A small sound classifier, trained from scratch.
Data: 26041 training examples, 114.0 epochs.
Rows from block 3 of a small sound classifier, named by matrix and row number. Rows with one number belong to one neuron. Each number is 128 + 32 x the weight over its row's rms, rounded and kept within 0 to 255. All counts start at 0. Numbers have three digits each.
After each neuron's rows are labels from the 100 clips, of 14848, where the neuron reaches its largest size: "loudest band" is the band of the loudest frequency at the time of the peak. Only what is clearly more common there than usual is listed. The data: short pieces for a synthesised band: melody, chords, bass and drums. In brackets: how many of the 100, against the usual share in percent.
# gate: MLP gate (model.blocks.3.mlp.gate.weight, 672x256), inputs 0-127
# fc1: MLP up (model.blocks.3.mlp.fc1.weight, 672x256), inputs 0-127
# fc2: MLP down (model.blocks.3.mlp.fc2.weight, 256x672, transposed), outputs 0-127

gate.590:103122087179143137162091173087113122115119129136113087128077123135111133093164108101080180130119104129153086139177133134099128198185141157163129106102126163123164180103166113085130129134118062196205109104095139181115152120126136121119117085160124185123102122120161110121130218124082129097144113153162130150169114132133089079143070101131122111158184118092108139148145150154152114211108
fc1.590:091149154107175081100139139150135122139128068099134119161141139121185145081157179111106070104110161135113197163087058114131131116109065086134145139135138104119176140121114178151198108146119123101113145163108074098140132139112120111161129175105176086101177166181087143103135160160169129156100151110212154105150151101120136094093193159165167108096127185126094137144239086200141130081111
fc2.590:130143135115109139164151195128102130141165156136138116121097091108127126156107124112132126190166094109159161105068132111062122114136090146111118224090084128140148077173093136115152145136102140182119110181181113103169093140126183140053166103096095132109077070117123101106114141150113113083137096103093159138070108066126150132183127123112106086048118146072165137147103119106174137153134
loudest band: 2000 to 4000 Hz (29 vs 3)

gate.379:154100106146115156150146111122127169090123115122157143157183152090175117156123076117172137148144028039146082159135096075135110127192081168164113114094156096128068114138134153118124165092110176146150173084145107146139061162161115083141167139144101148109079121132169125154076068150151076133226136122106084136159153169138165116145175153159095086126128162109097128149156176188119124141113
fc1.379:154171098125109106133121125155170160124176098194145155121170108093114182126151083136125149161086125062138159133082116170106138120203043140098087090076162138129112116118095114110126148105084139090130128124103161136166026164142073093089111121126103067140101123086162107161124075105112109164164103105165169173166132146184192122154153147146100121115157172122129137140164084120138110106166
fc2.379:167108130064103091106094116155075100116125150081128087164124173168169089125136131097152171140149145152086058123129110078134133110167128167104113170078118116101160162150120149153079139138138157099095075183130183088096132099098147124188161068125144134144148076161127132108100123143145073110134078125115140104083140146060077139160149089140078083098054198091180103119159103127147113155167
loudest band: 1000 to 2000 Hz (26 vs 9.6)

gate.615:041166069093150110088054150145112094142147141203167117181126102166110112141134149115069176152131132143159180136107188145132112144153119149123126135103118127098114143112131121106093048165079100133170114168131066147163110130159123133096181131147124163156167115107098152086167126152095114129080167138180126130135130113123172190146151125128095073118123107178119155190166126134154184133142
fc1.615:181101120138110094116114098147141098163092112147114133135069096104083070148149054133167122085093086156103093133170129170094091161157156049194131115109181103162139147145104132139131208133150129190086116136154137085062132118149116154125089121123128107120082127156138141140138115131134140128165098110135136113141088146148090095091095107138107136140148082091155181120106083131108088115118
fc2.615:149157066116120134112199165113055048127112113128111109093115107171126124142113177125137160119099138098156137156159121136202103116167177088102104136159075166067118154145200071146138086134137146160152096123104173151114054156141156165177148170069149182110022176178107083167116163125053118144152179106145086131136165186104201100153198143167060056088141141149161176061135113169130163126105
loudest band: 250 to 500 Hz (65 vs 23.1)

gate.448:184152100060156191154130103156147145151168106136116155150143091125130048122132146146120139077081137125151069133108158095076120166109135120063108081119162071156112106124143134182160111107161120201078102145147176141142093151122160137152185131104135120099121129123048139106121121124128140137142119127128107104167098170091168139150147176150124189115130120179186118186164154116121127184174
fc1.448:125111093145121143104148103124080141146128140109147140097052125116128114109121098123187119103111151133115089124069071106093109104095116189150147141112154083114070172108139155183156112126141174159105139129150146164160121125141123114113150097149141116146161099102118186100116096106140127157169097131163144103169091124145155126136102163147102109129100063155182096132073127058151116152150
fc2.448:148090137176058054127091174058200121133190180042127155137167131151120123104117129184085170160201088178119186067097092144163105136114103126106172186134103138166157162163147134108123095102133077113110140139137147085062195092127160111105110150180110133100120123128109120139108155106118154150152125176116110117133132108151145167184169144138147113112157110166073109148101144131132182155157
loudest band: 250 to 500 Hz (58 vs 23.1)

gate.593:131120133109109114124180095121147150131188119149089173158129106198152085150153113116124128102088093217103124120144136198125109093146084091112170111153097137149168109122114057135085119145090139167158150116153172093140043159138038134164092158087125172099144096169103135096192107131178190145138148137129189161104126092099155154119140119147084107139131099094150050090151108092094068086155
fc1.593:170108189103108183161158160066114111165160127171126121128130119143124184123097141067173064138101144090069149061119139080108095124116184114133096152084124144154110125137135144112154089143129101118177208120099136164122130128111149165118100077176170137189140155130148173126166092131160202065122147172135151133145150132169155094114166111123087183107045172092162155108159146183127140160096
fc2.593:131076108107136118131098175117135108111142045117127180110195182145115162078139067106120145132113124145163165131135190126156088137173128108111248168148119082143148158190122106230138102106097218089138083099160169117198104175154192141163137163096194140102139181140104082104149127161093110122222155188135138162143098144178133166118147124080098184137109148093195119090116133069111147152120
loudest band: 250 to 500 Hz (58 vs 23.1)

gate.384:134161115146115123122124080173178203128174119106165106150112177119123132095051106134102095108097114142119116070086110056053121187068114101128133180139164215128109106089074125123116107093126142137168151122130158152120063163105175142105116183088143184220162179138111192101107146137138116118100081144132108087068093111161188110131133110104124139146122130163124104152163145181147097200117
fc1.384:073110106101132134049159152102103148138182134151154168099126058160174125148085155139087164160177166135123110099155151088109092120126110134109092123131094170127138069151093136127174096105080140190129133111141106104177159072100167097136080147085096118113114087085117165117126140120121118134143184080087163118147088101110078074154096111210146133139120073135107126081122110105175101141164
fc2.384:119138122137129161162099121044171146121114146133122132165112180129135079136069144089183112183128211123135178100081104125140114083108074108097140100132154094152156104147109111111117103118146140177189061144156091144136141109148132104114190063139091108192110142164165153125099164133120140112159136142149188153149172136157131167192115093147107110137142135161145102119155085142118110178090
loudest band: 2000 to 4000 Hz (31 vs 3)

gate.541:175141128129152208080118123124083133079138184095117160115149153081077158078155098114164151104136190146165103171136095139107105103133153125156141117078152091152154090150110085148087129148140151143141170111115128024070068087092096141136110107127089117124106135081139103179136097127134134113103146182103171104206145103103103110183125156101120086150105125125162121141104155101115150119113
fc1.541:113152121093155124162162144162156145145103093145106170122137121116177087094110135163085208108140139196122133146108138104159103126078157069177078132086134092143115145143133114124125134097187139103097063147187093119131139129118140163103152175123133047081174156180106156136053070134098108141184109067180075129096121143161161129104170090139165149104108150158123124075174069138166143108129
fc2.541:136157126098152099126147133115125154097122138109098185179112136113122137142171139121131151186163134155091133127098099052100149087126136092094140172156094091098149110122130131177112202101159147116128083103183114094127107163090110081067095187132123128181112105148145077130115116108074107166118125126166085141157113064093171089121132144099162135092161180115174108077169128169170142130101
loudest band: 2000 to 4000 Hz (25 vs 3)

gate.443:149148132110126205143163102130135091075179122091200116110163140160072077104062115103167166073125086118086145099185102177150114146122134122132159140131140129142120123180145140130072151218123178173043100154145121089174154079094131137147166127103128156104205138106080103167153159177136085190128093092119164081131069139119147155156098096177098079155151120131141171105113183106148164116125
fc1.443:161141101103160144076130119086117057117112085096085120188088118139123111128101108079124096124088159130125100148140147140124141133131136179154180165118141123158045089111105125115090167128134170176106086117134073166126154084128186134109113137121142129104105068130141154093137166140176127188177124109135077082168146088113084085130222112131200188162109142096125104103144109077158116166089
fc2.443:067117163107127150114070105178182162167099121132124135091150132142157107121142098134108147082138165130159110106120114022132102155107134125103064157115084128112105163123091091186145098068173133113192111090137149144144097170168099113121200189126104127130146155133094150130059110107100143071132082125136091170147137133122157164106099099102184133146132096121142095154116151117117102154110
loudest band: 1000 to 2000 Hz (30 vs 9.6)

gate.74:180140109149120145127087131173153124092100141106179116175104181115101105109123085107130197128114156146123094123119059068158143144150120135138147121151142126133072146115098166157101122190141160115154140040147135205151167135155107147128106146089118158186158173119069183108117136071176184102051089113101153175154109143118102117120200104128181076141093108136170175125109118113173130128110
fc1.74:148097066113109135131118140158129079095144145140136112121085151100082111166154124107169177086137156133140078155132079115132127139103129126123109119138114090146097123078120176156062081178122155123157135103170088122189122144144139136095179119118129110097121111128126173182190174188142115119080085112100143151172081151102143148162200072153210136138091115130119133109084072115132126127143
fc2.74:128147116106164134149124138135138087169083175187080089087160159121142126113152117077123125099096099149176141251136159138115092130106088084138153111127149125044148102137124092101095153122079102118102177150125132130111193041119103158103098083174148114107077100142141165160171128157116090116067127081089139138124159094161135146143105093184136141119102090082116140082121117135139185086174
loudest band: 1000 to 2000 Hz (46 vs 9.6)

gate.303:103165168180083110227102151156133142132095101133148089073184089108077203083188079102096161139037139093141104125125051155175120113140129151172094130130151128162083185125149157102126114153178195134110107171159139128108144083099121162147119111156071199130161154127139129113133150134107144180138163131110095189137156111168107080130109135142130122186129165075132159139132142126146126063169
fc1.303:114125100132168120104105138191124145173100083192134096104113124102129120099183141153100132091127145086114120050116105175135117139145105134104099095176133130102073127114173121121095090173104142187098070093147148099131108135124148156140158090129141122063102187188169118121170138116142048124139151148146098158143108127168139113122125160064110104144096099136099129183109151127102163151124
fc2.303:104177104153158048086106156127111145112129153074113145173126113154113153090138134122109150132142070133169176102130133094116137129114083136151107129122105109118151089088025082187103128148099131141097108123122095142176112131134172190106167115172146139148167106105094137116168164157095134142113096196113163108111114122145153079137164054152140079149134113144184112218131081156146177129143
loudest band: 2000 to 4000 Hz (28 vs 3)

gate.518:199170141093097120066132112130069171131133124088132145158149117152095163102074103086100127112171144118124137154097151164141130129151079141139140127117133118096172206153159126111135103186168171102133104148153089088117134117061134139120112152179132117123148110097104151110112137075134145118146147109137157155146135174097145108121095130196132126097183156142108172114119116172177111058135
fc1.518:081137121100100090127157110106153123173115126051129130111165125120100140107080166120146196170138131132090073130142105129159110110118148113135102130121078128133071144150114072100065136089162076134141161111163105146122104134140102120143087095123093096125112132104131092138148103074065178094186225031147147068134157105139104106165108141150143126157120146134105150115073148153135067080179
fc2.518:171152118102134164154172122110094191194138128109122117150136172124100095151116188137043125091128131090154131086150157136136195114108131120174135187092154190152068145154107079143116140155199125123094120187134100111106117071162098113105112115139199122095112111159152123144111152116102133068093166104096110141040147098048084145149140151108154148100131157103130152153165179132099149109134
loudest band: 1000 to 2000 Hz (34 vs 9.6)

gate.164:122163163141148145111166105138124144087167126138198153154126098109130157113060151123141120122160124080143149120104133162167110074115183122134173079092094173128120110067131178046203168113159109097088128097114141160094094176138082126138123118135144092154157175072088159111124116126140157134147071102076130140086089162117090139139093130100099085184160179106095182132127181126151087172135
fc1.164:149172120144081102113130181147089152130108116202119104155111140130096063130109103167138142123046120192146060131192097183122136157073094110086166152154131107107156140137087067168074116147127134101131165170177181073161101133162097168168113114101163152128138189079115128150151122136133092100139151121118146119097094156115136098122134087110137138148136149121130117091116104166125140087170
fc2.164:141149183182126173088078124128099145137124110131113115081143167025107085131133107181118098163122097149119192132082132113111142172158083113131162040162143159135177140121181123193111169106207144086122116148149151137120079119122137149095073110175167117103099133151142138115142137135108107154118184100146151104132135082118147054118144171095116133122145185132129079134106100153148171114121
loudest band: 2000 to 4000 Hz (30 vs 3)

gate.67:112103162126116148129051167083138162111148119102089087138085203155162119158141130092078064126144103158121132095105115119138111146109084180095117139136084091131082096102119169115175156173118132128126172099092173133093134116106085098098105060134180156147173141164076155083116183111056070160185124174142126132181125088112108082057139086116121138115145114131127084062112107161206130163148
fc1.67:129122114140078090142169148147072143089138127141174127131097141100063138154161162116152124181181154166112149113135136068172138028135136157128139094149133186081114128129139078154110112163136096091143074105190125146112123130086147078121189195154081106185092093150115100145132061140199156177083232094119149080144140114112155134116092119127143128153142137133138133145097119140133123109113
fc2.67:141072107138075126160149127123106203145131129110118155139144118123096184083107063144150145163040119128190148134110102137099133083130134121164174118166129064132109097068138161089129149093133151176129084166182125128152162116173136103077111174180180103104149112110145123143101161179122183146138191153109079117117124202107095105079172115129084108189103120083149128157136116101137151109164
loudest band: 2000 to 4000 Hz (32 vs 3)

gate.247:087106132108121129161075067110068198128224131136135108141118135155128111132017144129169082197154154159177061126128117142132125134127076180043152189104121163157096150140099126079122124180148113148115099117095133102144167070121170155165153097178131159122139166138063115137161114131106099082113128118108138080160175147154158091171128135146093151126129119165093115110124090154131106109100
fc1.247:085099092123131153098068125121089141177121144104173131121101143093148164094088166185139085132136150128105119093129124107195113115162169149057163123127137156087087176139128157149136115151149095103158126127132081124118156161093136159179120114153101110142135165128103147090101165045157122134092155066103110119149163208145146110109148114147116139150171072128124207173089189104135152146135
fc2.247:121145129124094095102070105096142077142185126153085122172065157128150100121147167126084142138113091126098037112098063138198095083143106129134079094049071149151132129176158098125140165097189196191113192167137166181144145091153206177122130178158129162095122105112192146079103042120191122169140120173126087161181170126124176112188122162111162143134106131162161148127128112106189153126133
loudest band: 250 to 500 Hz (55 vs 23.1)

gate.304:102185131147204068102123125128145191122086154159138153116123113150189141140124185078122130111151140155135164128159144145122126067151154123131151084159119137091097120118077162179187167148085084157063100141176086145118061179103091137157156139134136096136036150116108115139118140130111112086185103157150218150093125075122075142092073156171122108124089128143114077159177153118088108080126
fc1.304:076166097123121170070150141158138050121208115125107151131102120134132098080138125159091124091129073109151138171155129115131112095126118132161133148132030141096150220126142156175049173110150115127142077148124174122150146100101200151141128125139180139118101097104144186172129175128121128105083118088102096136106139143099115117129144091077131118140170121162174055113077141101174158124179
fc2.304:191080178206167108105151118136105102135184111059178170097129134112102144171109153110173118142120071122089194107182148169162121137123157097151075123154156134118177166118138108171125134106140172140139055112167150140124123094156106133138135130163128111158126196146069127107138078143121174100123128146153178140082090124098136073135090117149138102098142132183157203162144092142115067113118
loudest band: 1000 to 2000 Hz (47 vs 9.6)

gate.480:180168129145117128138164142066116142126109067163130135098105105114120152146090182122143193094090119093148135103152145107086085086144131143090099103116108129181143173107175097153154158118124093154088147100100101156146115126106174092131157140119206113151130103175140202104124112175157088139147091095136108103089091132143147122128159103131090190085160127062124140121185136088133109097150
fc1.480:168155187167149069116172164149125139079133109161097083045143119173104159154156190162123152104100126148096112140114111087135134071213115141102124136155142123162142143118096124124127152126096122159099130104167184145112119153126186091148128134097163149137092068185104171109119145153155109176145078106182071108105114130146156120148138128147165172050166162104142129139130089115115150135121
fc2.480:147149136110151131082161163196124097123118051081158109110095083113118080129094205096136093115181078142130144161130097118073101171106140095107117067114127131129078163133124040140135111096167174114119156142078145177070155182130098158183153143084178127125108068122130158154117161182122129162100107121172106101104099117166068119092131185159148092090131153108102125110145167114095060133103
loudest band: 250 to 500 Hz (63 vs 23.1)

gate.328:119182074080123101095193155135089140201102173171147123159121125069140113156139089099140113166152148108162137091105170178078129095134085178155116099188120126058113164097137113159170124111151100166148144072104175099137123125161149204094077145135148094145085191086076177134083140135123119098153091069132109221122139145082168131108143093124059161104101130090120134131095092102125168139069
fc1.328:102098179081150108186149127071167092122167117086074132088179109200146111138101121172176131140172101195113096203100156130177146128131150095126156143099101096169125100142121170080153091145110102123092108092155066145111098101108195066101189097121063157086110101205158123126143107137110157115084143152079125116156139119125117161100136154108138125143109142125124124126156167137136075123174
fc2.328:096113107139161151098076087129142158106174113100135138105111053143172167116069141122151137157147129132116164104145148130124117102084101141036158098111149129106120155163088139131073137147133214138195130164154104043131138090076112138128126127129096087091137114085091145113151083131178094129147125122120179128142207133075109090152168128183137062110182147087158164167172157147192142133141
loudest band: 1000 to 2000 Hz (55 vs 9.6)

gate.401:107141128098147122049129146113120136081129147092192076185133138152074181147092083068171130126058096097114117057101093168124082122126137099095151173151098126159109144105103132102160131174125147097135154192112151140099087169126218167158108153091099162094151127134095129111126092110126117121110110121146185135126130150101198136121144097162130089064106192141115119113128157132119129145117
fc1.401:136090129084093163106139098109147108148132068158122173155084164178162065138170134122085082092176191127193136167126156100166140115104173136090148078139147134100116139101169138148100123136086131097120197174146160121177108111097089110152173143132085117103097120093173131203115143127172123185142139053070085132170101130150110074115081146136153137130133105084126166123195146132077105128090
fc2.401:153093065020087146102107149108196142109148134094215140145174128156099133131068155093090138153121195097166100169132136128170144101138104089131123109103066137097085146134189114131093134161123128134062138084186138160124148150128177204126117150079078178100146130088084120092136128071102175186161166144151140128130160104120095188101128155137048114124110158140161056100125133143155141152087
loudest band: 2000 to 4000 Hz (28 vs 3)

gate.560:126150110173130127072110118127163128093127118091104095113109104160176170117117066151178127118108084068132083113127067155114132139192149198183138123174135085154098101104177124113103168122078123126129100076125124193123130209116094117086151104208103161096146116111159124143177172111136134096103154108053154099100121142112107111127085207144110184170137074115068082143085165134150141184120
fc1.560:107145189187134073179219117128108134143129121189132144142065146166149115117127129186160132144098146127123136149110145112161129137074120161106113129160146141067146169148102165159144107123154119109130086118142106131102099155178154114159102119062101141127138216167091127115107172095165158166120162146128103097097185113134110128139170185088148098087121174071137091188171116165127142105175
fc2.560:123144092108169063148176116111144137114183127092124150161161081119152096140128157088152105130123164188149174117116080098163126125071110184117123153123063114170132147151092160126137106150157158089174090111176133168179174099128147117105067121182123118199158104129115086063083064099113116137141108111104147152137185109141158104090153149143124112090158159136112042111119102148153104160067
loudest band: 2000 to 4000 Hz (27 vs 3)

gate.454:130129090176105181093075113154149139103113086164135166122182117131118163122110140159102129175109132104091166085135180101113135141084148121133116147150143198124098125125162171111084098155150127197098162107122150124115185158125133198137088133127098152177109153166168134115122143118164155091085132097073077140128093117107115106109106098093126090164087072121161167124122158101117068195152
fc1.454:133174132157139127095149142073146105161110169106174120114125096118138146154084117128116145091118170132145087182171097172098106214111188146142168101171157102117116145111132154136141135094156122182139100128140141184077120148124154103155156075124091171121131120198092088123095149142162158126103144155098129131146135142131040110122098096095098170147160057136136070148123119111111154127122
fc2.454:150119142158137122108139104112154127089083119114092142128139130126156126059036185089098176197131137128158161109163083204140179192168127122180141047052137100128137147092117093120134106129140131124144106143096173099117133166108064139122140210141133102089151107117122131175182136128093106166117121134176132130153182158163093157088139164094141054122099132071109131134134165171070072125124
loudest band: 2000 to 4000 Hz (26 vs 3)

gate.430:176141184140117171150108131080149159053141155114203117082169092086128141118151133083144136184148162161149115123079112070114139180150133145131104114089072149124069160157185092095144095149172125102107135147097143114151163059132130145089081097134098180196107142119137130153101139123120143118158129105106185131164126143183095153089111100196125127106126042119165095097158101109154072081096
fc1.430:131120106126130101110104152162159159138099131099148156207155185132162104118034174148107092136192112113122159175201147140185101080133120138084073043128157117141184155162058162099176127164087149125144134115134106179135133134085112123119107111152094078059092141171109096126149073120143128117100150122094139150114095157128138154152080048126157101133182099151137134212115134153079199076107
fc2.430:127179090125175019151201084098131096139159171098117129170148108086139136155143146151124117140165144100159163076137134098071150044104142101106133155164088133086115054149102076087156160156119159133095131188118131104164114124194137100183147141101178090149124136163132188145106137136059163089105105121106122089130108130191142128175120161149107097089157144112142109123133139104124097166124
loudest band: 2000 to 4000 Hz (28 vs 3)

gate.463:141138121099141095093107153098137129148074201136121058115085141147179134156073177094141156120202119168133146127101144156124120093143120120143177090112157141133029168148138108205138117117094103149122131133105121167138178074128156199089114154081133149142138157141125158090156144188149085158108111120108134146136164118143139105129125150138178171086155152080116107079147114145137093159134
fc1.463:141105084094076175160171135103129096242195136121194157091126128113114108138157103085085141104094139143119088120203137141089106125131161149151129174115134147114100071108194121139138085113118117160089148110155188166104153113140136113162129148128205176165101094127186089081132125216169167110108133096128096142084153127122114172131083073159139174117103114123114199155146179104166105095097
fc2.463:166068065084076153148174072057122124113113170132123150140122124144121117142119086116128143107098177092158173122093145113138123186122115140172151167106058159168085174203145157067125153144095152132123124148110117156083118108135151157093127089092161101100133184137112121147130124085134125146123152133120142184140111149136152163189125120092140117089100104058101176106154163142186170155088
loudest band: 250 to 500 Hz (47 vs 23.1)

gate.319:114135154069210138097129137178053127158126174077155083096179107132067140082092153112095124163155094149152113168161155108155129132167123130171142167131120110148188159129135156123059094100106071126115136097144078108097127142131106161110139109095099135162111133151109084124164129148181188160113128139103181126115092161117072046115143152185092130094145106110124172129161134186143116064098
fc1.319:094090192066150156103171077114141138130136101130140121160104087082141129104088145154140164142119131144157138132157148145114096145184167124127117158135162173144094094115152142091138123120106096130112155125139130134125148146125132105107150113151075123145175154169148087118095145072149134097121106112159096173132099163110149132129167154101071096100181147157131160161055128098109153082130
fc2.319:195121165175169114150106138166117169108095129134094100130085107074105152153094128133148047096108126144115131095169098106094104126118123105218126078123144127125109106136138111111131149136136138137147093121116068116136124100199068144128155084103093118091112111152130163108135071238120135151071133113195138113122098134106130104101154072194088117135073135119103120138181097107123084114171
loudest band: 1000 to 2000 Hz (25 vs 9.6)

gate.578:127154096146095143161144158127095156108167072117148159160124153103114160216154098138140156126115085159112092129130094158132123095132089137094176138141094140153133127163142165131133140064111098100140161126090129141107154131067075163121133102161187162113152130206097144127142109159080126139115161118135160168134135141130132110098150126157151085087148182086076131109087163151108208136162
fc1.578:098104129164087150126147128105054160116166115147135026065109183175134142133087185156134119144100086116148123066123150162091119124144123121110201072134096108109080106137125191110056142184058157102110180157131097080086069159140135147114151101149167133121101156104159150105148146112088134129120137128209154138158122155151072134137165086096161141095086125119075181164159177173160142083180
fc2.578:090155121084129106148153144147115192165137098110159105129148097152107126181116128120136103136057086157118121140096144048121130136153131147154148141110088097128113066116074113093106117129109131087164114197102093111150134103101068110153100118167078132150094137104132117110082147116101102094112121097189133133136138143099128157166154049112172112136079118127138112162124191147108138119110
loudest band: 250 to 500 Hz (50 vs 23.1)

gate.258:109168136103075196085103129119109097154198116197143139107124162125172154170129098105166104134145146188115198075151168130073157131087101188087109124173151141178113179123099136152107087113112056111088130102114136112142125114136145154127108128129127142091107071168164145130116051092145129091152161139150207097128115159152084140156133038156106132187134134142122139163124124093120160122129
fc1.258:143117140107142134130133145102149159151129145182129135102107117136086186148116159139118164114126126134133170128129146105142123097102108194069118150047153173117121119113112184112100077112135112146104156128134159106194125136171127183088155106161140121158138080124172180154146108091136144134102138131174159140166152124196069125090134116116117132121101148179150178096119159156164187056128
fc2.258:155082132109104141089111095131123122129143183201112174160157143090153173125171088143119104130082126106163165136122158156137082136149088095112129142165119162132124096129096142132141132115186154136173125138153115092174144184227110139109167119168178136128146068090095186183163106148157187128104110146180110083145185121119143135034130134058137149113125136183073138123153098059207148117170
loudest band: 250 to 500 Hz (48 vs 23.1); 500 to 1000 Hz (41 vs 15.7)

gate.665:130175108124112137119098105129131153112138139163184127128219095117094146117090122170190050107143132109183105133165103169134128103130087174149105109142121187154078123170179088104114056099049134130137086099166112123079119137099094179115114132064114138154099165168112149143094135152202177116208132099141144155145128114083083142143170084127108179125079107106143196163148114111125112073086
fc1.665:110067114174144099120141097143088167134141148110152104127165145113100213145135084155125113136154118093167088066095149163073091145139135159099168190143129118143076165144111111098145071138094127166089151102089081094090039181052162135116115102083146119098080162178071123161109141144134072143174167115129144140119139189124096121148064154164175139141114106151116181082118080101103142123128
fc2.665:099189129105142163121104078105094188125142108154141079075119153162090137109125089173127157139138093185092091185103168167134115150116128143143140050133082132104098154117159089159140152162119184127141147120097127173107145086098127147112157135176143110112115138159136160102094137068168177164170141111121081146148174162143101184111078132111130136221085130138112116163071116155127118083087
loudest band: 2000 to 4000 Hz (25 vs 3)

gate.222:102111122149173140141166077119151157162121100123166146132116087071108137103100119092152157082138132179147130120115128137122124140119171083077090114033106128100115091077200176167140163170173043130151177158170119092170129094160103115158150156123225179150069099093145125131126128092167146086132183158123147208154156125088060166134139095131165091142096110123096145149095091157145127179097
fc1.222:107194133119147115174116151069132119144124131137134124085151211123163064128174106171163092143146156121098165151139089105152075127168127177099156198153139139120057123183093116131112125161096138117154149142071160111147167102131183135086070096180112093194081116150163129139120165142156125122104101168157151120120173094176157182152091170150157117141094148084171136115126135143151096144110
fc2.222:170147126190118187123145170136091147095115142144112133146107137153136106141100119145194146147116060162130114131181079174136136154096128087185155145128157123138140104139146118102099143132145117155093138157128072090099139160074095116145044186153122137070137150128145179129128132056135123090180106138155151160053132167128137194129117087081126104082076132113085100162178085111109141113177
loudest band: 1000 to 2000 Hz (37 vs 9.6)

gate.437:116145178092107107132078202117140189140105118121136124154121149159114180108138119117177119123161193116107150090104194148175087113153153108163103065131108144146134159086149135178117120180134077158185123076164174179145118091095128156087104176130118077108095083141108080130184151101161100099119122114117146122181151147133116147203108133194137182147121107144194119113107114126106170149127
fc1.437:110177146074130138098116128150124162150148118149078083149118091076102123146149073093138116117146149135139092136127127145120131087113149122114169154172144117114114109132119144116119107109164096148114226124147074113096133062084153129086172123162049142093142118154136125198121176120127186167110094103109149115142177131087146097086160144102178236137076141147158128118116173139105134112131
fc2.437:115109101110130143126150164082167152139112227093157073148122119113090064105128117149107121093060158153117096108091175111139140167091141138114154132135089074103099184137181111058146144120097095114145158062149115144101186121177097134158135105142125071084103142175204167105174107134081084153135139151183159184130132150135062197079139146086144122123083105097125148150127084137099096070131
loudest band: 250 to 500 Hz (57 vs 23.1)

gate.462:095154072117118134082119144113159109117031105134113145127139111097123146094140116139053150127089121103098154127081105095140161120145100192122142084139176116094148063130111073086116095127095094166163094158134141086100115121134136172164140153122125125165129105136113148095082134096170103132124115139144143114077132160127135100145106175132118151102154122152166132118147135140115087141130
fc1.462:174083098104134053110196113162106166181132124128152037103124055083121097097170108073132116067064101122115135094105168171156091106143189119113104205166148075148117150155127143098085115170138188121117124131139131144139163135131134105139132156150145180123105110166110124182106163177077127146125163113173130164120164148134123146109132138112133115089072155105137169130113092116159086120134
fc2.462:105139123103151166164107099105068101100133149117131159093062119110050110129137114203144095136175102113055161117109129135155114203137133067206161046137178071133146130141141152111089186162133158120111112186123099115151065121087080101141134083107113143116120106141179113147075143105059163105182063175172076125151162105177175143174095157172130109121089154127152169125102121126156169134179
loudest band: 250 to 500 Hz (54 vs 23.1)

gate.12:122133081117149137104129110169133185120175124157149075111124155185160167150192153029150160104144112117117111111079146148099130137095092117139142144165141125072088108079177134133123098105189115056121112124101116130081154110138130118167144134171136062053112101097125049105096103123098097120140079153150151109171171141128144196075145176132139099112131111175187106135140160107123087106153
fc1.12:137140157104157121111203111131140129129186118096174130130086151163065157143157177040151121089155096111166117115104151169155100106077133147114082158153125189088116097097167097145129130127159127131069169151115166133126117037122145148175139118104142108179111091101115186155130078149129160117117122137154123117169099120145111194055135211133165163112162118125118123143157097173090134120097
fc2.12:121111182093168114165135077103156089122177068101112081149122092136116178124118173097120163167119096093143151208056185109093139178101093127145105090150157179113092164146130110141119102135126168087157118101101092113111118120143136077167135096190100118141154101086115162102155157137156112099138179173087079103093157159126090153183192126137090065132081082168106097120170161146109157080209
loudest band: 1000 to 2000 Hz (38 vs 9.6); 500 to 1000 Hz (34 vs 15.7)

gate.27:153154160166097167092141148086142143108129112150075056132126174093108147116112086159131114159130141120081157130131158137107083106101087126086153130146156144168197193147173093146164102149086146089112123175080066137129170143162136078126145057146116076108187141156099080158127142125109080148104101172115086160115123160082166126167180159106121121111103126106088181118150064176074130146146
fc1.27:128131102189099152121126152081157150092137103146086099104131169144109115125160062195104132137131106121128159140092136150086107150120099095085137132156152180153134164161149116133155107161067177069089119189050071119135142147188168098140153072158115044107184116153134090140108181105092098178109054172118108139077161143076133139164149158084138135128101124129104160124194047163072112159114
fc2.27:074183110151074076136092166119138181159126149136132104138116097126156158096123171138136160132164161111114139081117158145091154175176099094070061097152139093126121111120139146149151115068147112157149088114074138127124106103092172065174143104075083150083148104133126103095106109172157131101142126118189120121147065128164142143110106125089121118144113224173126192098041117114138171147098
loudest band: 1000 to 2000 Hz (40 vs 9.6)

gate.512:116111129131190063142156103139099173124177200168120153125146125138118142168145156183119148155161116124129081121144126150124125137057154153127131084156142168127127082136047173131183148108158129071129108143118119146104182104121098084088152138127083125071096159122117139137111138124172145121132114150124086086149116131112177030107104041101129147085145112126122152102103082130101057173106
fc1.512:150158082111165157172105088118156116198158121170116138155178088159218108114157141104091080116162125097102217073111180139137088154098137155089095098099178103053128172135109125116068090136101122118153100107123158133137186132159172143128161101120125157184102111111084101094124071097125145128136115176121117125120110107098178164180131074140166123091162113170140161105116191118118106089105
fc2.512:126081138165115084081149120063179117086107098164117133042114067145146130110116118187083108092145137146205116106161126094149157143150180155122072104141144079138178109121109185107136101128109069150122146128146103090076179074080149082100112188148142107158184128149132096151149122127159178130103098103159162128166114153122104109120145135071107113153179163109132136129102082169049153139117
loudest band: 2000 to 4000 Hz (33 vs 3)